config.yaml
model: "text-conditioned spectrogram diffusion model"
dataset: "Morse code for random letters and digits, with fading, noise and interfering tones"
train_examples: 26041
n_mels: 64
hop_length: 160
input: "log_mel"
spec_augment: false
win_length: 400
conditioning: "text"
arch: "uvit"
objective: "epsilon"
cond_dim: 256
tokenizer: "word"
vocab_size: 40
text_encoder_width: 256
text_encoder_layers: 8
text_encoder_norm: "layernorm_no_bias"
text_encoder_norm_position: "pre"
text_encoder_activation: "gelu"
text_encoder_mlp_ratio: 2
text_encoder_head_dim: 32
text_encoder_fused_qkv: false
text_encoder_bias: "none"
text_encoder_qk_norm: true
text_encoder_parallel_block: false
text_encoder_inner_norm: false
text_encoder_positions: "rope"
cond_dropout: 0.1
norm: "layernorm"
norm_position: "pre"
activation: "gelu"
mlp_ratio: 2
head_dim: 64
fused_qkv: false
qk_norm: false
parallel_block: false
inner_norm: false
drop_path: 0.05
patch_size: [8, 16]
layers: 12
width: 192
positions: "sincos"
init: "torch_default"
residual_init: "scaled_by_depth"
optimizer: "adamw"
lr: 0.00086
beta1: 0.9
beta2: 0.999
eps: 1e-08
steps: 7600
batch_size: 512
epochs: 149.4
lr_schedule: "cosine"
final_lr_fraction: 0
warmup_steps: 380
weight_decay: 0.1
Rows from block 6 of the denoiser of a small text-conditioned spectrogram diffusion model, named by matrix and row number. Rows with one number belong to one neuron. Each number is 500 + 25 x the weight over its row's rms, rounded and kept within 0 to 999. All counts start at 0. Numbers have three digits each.
After each neuron's rows are labels from the 100 clips, of 14848 (inputs lightly noised), where the neuron reaches its highest value: "top examples" is what is common among them; "peak in band" is the frequency band that holds the peak. Only what is clearly more common there than usual is listed. The data: Morse code for random letters and digits, with fading, noise and interfering tones. In brackets: how many of the 100, against the usual share in percent.
# fc1: MLP up (model.blocks.6.mlp.fc1.weight, 384x192), inputs 0-191
# fc2: MLP down (model.blocks.6.mlp.fc2.weight, 192x384, transposed), outputs 0-191

fc1.302:471488514476509523484517470458491515515533474496496503479489492551495560493500487492455512476493455538529442470467471487479512445520477527499532534481484508495539534516525498510453505518482501527454468536501458467466498440508489504470493493505478560507520538488490483516518526509489517481492486508481480500517487501457513503504500509519493511469505523513472502495463486522518477472506478516457516475488490495467485525498468536482514518456477514514531507485490475492479471484490470536533490558534545469508494532533502498561535475509497501489562541494509498523513503521551506513
fc2.302:495512469528496508512492478512506489483503531528429506497465498508462522494459488465536483478481536464500469533553511483500516523533522466475503463468498536515492530503472490482515551503512520495485503494497518499508522534498496472471479501531521511463470474492486470493488454500497476518504494468516495467507501493531540529532546471518540518449538475521529537455506567512490507493552535495511483501510503510512534462451498531506489505516489479491520483502505504480509485514547528463506447443500464477491464482471496508505471502482463528517489470480502479478470437506476484508
top examples: thin (high-pass) (65 vs 12.1); rumble (57 vs 19.5)
peak in band: 0 to 250 Hz (87 vs 12.5)

fc1.284:518510524513509538450472503447503527517534474500516541515471486471493559509519491520534516479494471489498504510511467433463528490528517497493506499502510503513514512474487523530515515458495501544512511505478501461489469472468468482535481440465479522477506485502431492476506447447473478516511518497494490458470522538503503512441494519500514525509534513480497541471484530538462478504518544519507485498527483517446477496490508474502499513486452522487539514486522494479480527508495500565459502522504503532490519545541526475520481547498506506513516510496518502526480492508492475493
fc2.284:510505494482503494523537485496491462546502527490516501479477516551496524496482488493515508484488513501481460501496490510436494541499525522479458530511487474484523408495506472469460486533484506545532485494494490493503542465528497536492495436500490490498480463564463522489514513520527526491480544542548514498481530538543518440456461521501465470514497482526511528516520433536468503521472525498510533501499469506495503514522520480452504497511511498499501513471518519486473513486517467499460501509524502503484485493524470516526526490513526509491510469483504462472525493482528519525
top examples: mains hum (46 vs 19.8)
peak in band: 500 to 1000 Hz (55 vs 12.5); 1000 to 2000 Hz (45 vs 12.5)

fc1.259:532498502487486504510440477485506497506524489474511519470486494488536499519515525482457541469478445501506508507539485516501496509502487519523503506528511509500527515484560503499492525513487538528492494489505487491461508469507523465486535495519482523444485472515503513471494522488509466508506499501531456477530490518457525471492478469456485562478505528437488517510543497499462464534522549504499504501473459532466496511502459554511492495535485480514464496516486478490515513488494478540478488487505468512476499512554502522502473525567476560541496548506516462490459502478475531487
fc2.259:517490487501498509524526508496503491548570475457478481460499547523514503513540500496523539484512508445474502498464519514483508514491500485482468472531457494501458536506516515488547512455534510504456501507539523491489532517538471555490472475516505479443486506520506476464544510566534517517528530544479487508508486493522494514499503496516460554475487529517492495512497498484492496504449520498514496499508514508510502501491537553460555526529476455467550492525527469517494490507500544500507519460470503524454497520507446497528488501496479489485505499505485523501511509505480500531
top examples: mains hum (98 vs 19.8)
peak in band: 0 to 250 Hz (94 vs 12.5)

fc1.111:425481536476529495502500444471502484498517488500520519452460472476515487495505497466491523485468460532498508464495558518472554542494499507503494456501473492465520528542505542498482498470473533530473465492502488483482499523542536475472497497499498503502486508498496473507518517544501476507480521460494494500475498492497457526491522561513501474492503488471504481506523504468543458435570494550476550516518502501471539482492459510516519478472486479533499472525493493497490501509537499495515479555529458508486485490471484476510497499526473504512518492516540525527508511516484483481
fc2.111:524451514502491525468474469478502513470516563483457527459459487507503487517487463538489484536455507512456493497518486501460519493515501537498530512521494468499469488500526489515476512481461504522510516521478524485488502501519504477469509539489465558462508452477494479499534509523497518475504469500507515438513486484491551470537537488484542527465511513467519537451484546514501511498523507526488506491526539515547520471480514479488502514489468499524530507516521482463504530546508500522501471503549457484501481502487493498564520525464514493497532490537502521526503520524464460499
top examples: thin (high-pass) (100 vs 12.1); white noise (48 vs 20.1); pink noise (48 vs 20.7)
peak in band: 0 to 250 Hz (100 vs 12.5)

fc1.5:500486463495502483502513496518470499486514528521514532486519501446548524505474514454510450499539463514462554514488496491489493466529492531506535499529509502507536537509521517530494470493502471473470511512522494477518494500477506483502513487511484479531500516513514489514474472578516508502538460495519488516502523504466497484528553510502431525479553509481516492517501467543518514516503467491481468493462490449503490506513521495468481479523481511547455502527465477501499484480477484504518484479560502476486535499492532498557481522520497536452555537497505537515530487451506515483
fc2.5:467491484516513453514501524497525442499490501546487533484507504512512529491501518488564522514521490476437540485463520501489511491479480514510533514469483445508489461505479470484506531459511531538497486515528447468546502481532483530501517492471530472516496520524541474526509513462499491494497488529467510478477498506486483486466483502479508451442522540494530508491542478520497466535463491518504435507503506497458482504462522472502450540515547483469475496536520474495522484504537492523489482489520496505453475509513468522527498509510497509465521493506533505509492508459455517501
top examples: speed: slow (85 vs 33.2)
peak in band: 250 to 500 Hz (60 vs 12.5); 500 to 1000 Hz (38 vs 12.5)

fc1.369:544528531510529467470481481460489521474503495499497521512505467525490481490506489462464442520495482505506464496501516503523476482457494548439457464466537501546501518514562477527486497522507516510482515522530508490506525447501511487514485508487512528478507530541496494510503470497531497541551452521493536449503510543498541518506471532471490526475522518469471499476514497470517461505503522505514515497452487449497508520482500499448479495495491528484488516515504480532504516532509506509544501502538507520514507456534520477509512503537493484509532537520473434492491518508504464546
fc2.369:475468499484474535517503502548473461521497501533484493478479515519488522492533488557531538495473521508495537516510442484505465510525492454474541522479492508505505483475504504472544555494460489503458516512526492500480558481478480472476523522534512480522498472489501513507517538512497499496517497473467514538519513482495501537487516497502508537513490531515505483491484479498480494515485499472493454475438547500477510490475507515551513527486519431493544493490466527528512482461505522540495509446527490478458489505436508495513477490512517532480559502486497530501518456491522513465
top examples: mains hum (42 vs 19.8); clipping (30 vs 7.8)
peak in band: 500 to 1000 Hz (56 vs 12.5); 1000 to 2000 Hz (32 vs 12.5)

fc1.127:521518469502485504477482514479493515502493471460450520528520489506537539550503517521479485483500493503507466538471503480463466489506464516474500586570534497490461497484497532538495509525462526511503484472482497487524517445485502425490503519482503475468506535446511453472536519503534499462468515493479488501530533493417516483490511488517491501470505493498513525493506481476496535517498475490491492504483530509505486539497515476528524523507467502504522537502488515472502498501543501519509463506540459483499476486513528506509457508468519528524502555526500509507498517488463488529
fc2.127:490465471511543548465502495498499535520516476529521506485521480507485485467494509455498507507519477528503491460477489550518520511502508516493475483456445491509495415518486492499509485500488491474492536533495492548498511528488501511504534520484477521506463544525532522498456544531502519540513479506510490540462480486518465535494522493480494491507476493492475460524513557487508487444516506511519494510481477488468487511517467532508447457510524490469492498538484491520487533493483495486448565473459517489502477495497496499502528497569456477496490481464473494517489504460543497489
top examples: mains hum (57 vs 19.8)
peak in band: 250 to 500 Hz (82 vs 12.5)

fc1.69:512529526535515503503521502464527542520473537511533498478497496478529495495478454465481513467513457475462533488534509469476549476479473501506471489475478487488525500497495521508483496533495477521527458503513491497475483492513497511515484484481518495523564525504514505550543502500527494483484491524489521473524459486468460475493513479518470478515498523514520483471516524503506525507502466541444543501554517444497497531483478493452456486516498506495462461515508497492516497485488493515519514513489471481510512513562538519509527523484534563456536522482466485494538473474453494550
fc2.69:466484480483469535485493483559483495501505482497474489528481515510500473503497565540525483520485528575540476487482506502561483502531523477489479478539461492485501535500502499476504523495486528466485508482504513471483519463477498511509489528501470495503478504509468504426505487513469501554557523479514489539483534537527524512495481546497511515512508488508458498471472482482526499500480519469504502490426475483521504471557498546526525495503472518483489530481488483508510495510491528535481500488499545518463462477471477449481478517515470488512538477510503520518500495527530488461
top examples: mains hum (43 vs 19.8)
peak in band: 500 to 1000 Hz (56 vs 12.5); 1000 to 2000 Hz (42 vs 12.5)

fc1.366:501505502554516472514512502479499505475492517505517503479464463514507499472486455521537462516504507504469569472510464485532547479494473506507470510474495528498507520502483530503483436561500527499475492497530503487513547470457508483511519510519518467505509558464503497518520456546528508520490463489523488490492477483468540468455528469485427470514530503546526523489537476515481471497531480503483500480470529504493506453474515489480471494537469496506531484544503472490519485484462488514459492522488504554514500508522528520501535497498489495483528508493472515492496493453475485538
fc2.366:506489471480522466501497502471512493514518505531506503473515531528518516491527453499496495476519508465493505499502481436464500466503540494484527539479522497481486467494519470520476514528549505524473559495505502509481470488500494499474510508495502450545527533470535449498476482476548502517528454518499448559481529497498515491539520511535498464489439477513503491508510512518521462506547487496499525529512520543503483509491528442469497541501515508491480520538460473517480469536492470491493444486511480512517520538498493526505503479539521451464478535467504477525485505476493483477
top examples: tone: high (64 vs 33.8)
peak in band: 500 to 1000 Hz (65 vs 12.5); 250 to 500 Hz (34 vs 12.5)

fc1.70:487520497542533513481466521482477496542536467539510518487483477530514491496510521514477505497488482533472568507483478468501493477492500544511444476516526544519527530505525539532503461532504508544513496492453477509478488498436506494495513497492462497483460474486520524536535517502477441487507456493482467494481508500488529473509505543482474566504517531479470459513566501541512499500527477467517476476447508479503504511472502510461487515475509559508529506502453492498483480484504485550504501460507501490477511510490503481506496522512506535471506501512478518490511531445503500481
fc2.70:508485448526500517534511509503524512522520482524493553518508497476517536530537495484518516511506542526461529503495494420524521529492496459505468480489498528508498496469476489534518533519518481523439536496538458518487530477481484518482537513524490502513452488522535505496517526478500453487523516497478446512486466484519517514599485478477467532539498525528532463496525511488484467495513499503500465493475514522498465516479521518480470536493490526463511507515465498505494501520518497498498552475530515505473511531491509497513485508550497503473511457530488483459533507505468507472
top examples: speed: fast (98 vs 33.1); the character "5" (29 vs 12.1)
peak in band: 500 to 1000 Hz (49 vs 12.5)

fc1.274:506503504504492547450508486512484513522549505477460499508528515425516508483544467535452511525493483512538540485482481555494510469537509535462474523515519517492490517540488492507507495480490465522547512503515465521518441527505536535482467460477470470510470506465482462463527516529510521530502486526507509469489507496459490469519581498528498474503468472496489470470497543450492527454528499506506508471527518507511510450474522510493505472514518459493473489505492504504527472477483468546506490535507504495487540513500513513502503483488491493517498491504503556528499506511500485482
fc2.274:515482493495472541522511487524510512504477530490502502494503556524483513531514519496467512503472477518531521491564451510482470509493485497484527500523511503537524481502448499524520481492498489472506506446513486500454527500530532471502473499520500456516500480445519482494510499503513476527525525494510520499481518445493560504479514493481498515516487460508528460490482547496496554506477485509494515467541562527465471486519490553502543503475479448487502480467507503483525454496497526505484508552557488463508429475441509501498522493485487524492484499507467511494532481524496476500
top examples: speed: slow (75 vs 33.2)
peak in band: 250 to 500 Hz (51 vs 12.5); 500 to 1000 Hz (49 vs 12.5)

fc1.204:512504523524530474477477496446474457489514490510488550477550514508530529503464499487509528524513517510564507461474523512510521508502489491484516472484499498461510558540528527448496478503499536529493500524497503454517492488469482523512507443493512522521495493527490441513492506486488480485513498463480510512531513497460467466486456482481489434473524513486492501528540467485494520459465515516524518479481528496513509511506503489513494516510465532485442537519499474494470485497484522458513483506518483473504525511531480502539463494519508534485488475484454433474501544454501505477
fc2.204:449506501487501496468486462481520505491513475520511545466524487506481501500502462547473519568522511483533513540491548509577541483497519442492483531513516488469467477513480459493501512516494520522515478479506486471508460461521523516527490484525553475482465503488530527479473508522559467479436477511489529507488474469481498505503519471492460534529486478503478453477500499489501491482478516523519475516490483538516532535546509506502485513512549474477482505496508500494480496503460500503455496465463483534490535496507486512497509521514491507446479467501467525497533509475470506527
top examples: speed: fast (69 vs 33.1)
peak in band: 500 to 1000 Hz (59 vs 12.5); 250 to 500 Hz (34 vs 12.5)

fc1.67:638538506487491456493513503487501515509435517533485493530490463539507520487477464485490504491500513494455459504478505487511497469489530477499438516561542563568514493521525547516496488509517511521467491502496497504473451533506484490508484511495481490519492507506491483499509480511534499531489453542488504472518519475497509478547512453477487496455500488517495477478510531509480501497487486499491496459451517468429514470493513488475469502503515495489519488489496477488495496480514484511489483494526530477539517495472500501491520487486505501502525473494490517505468502512512500507
fc2.67:525514471470481459513517498496527488509519503510510468550496482501507506499505511490499502502528471481534512486485573508482473483501474510494523556548535557506522544499522521479484432505502501505463508475461480520491513498489463487473492489525490479458482533473530521492511510512536506498499492530496483521507504503464558516559475514492538508491514537531512508494502480487500527507457495474518504471488490479497548490456508515526477483464554491555516483477476497448558499452516510478464492452502525544501504479512512532507473496441483496496536521507494511507484485498545523507
top examples: tone: high (76 vs 33.8); mains hum (64 vs 19.8); quiet level (62 vs 28.4)
peak in band: 500 to 1000 Hz (76 vs 12.5)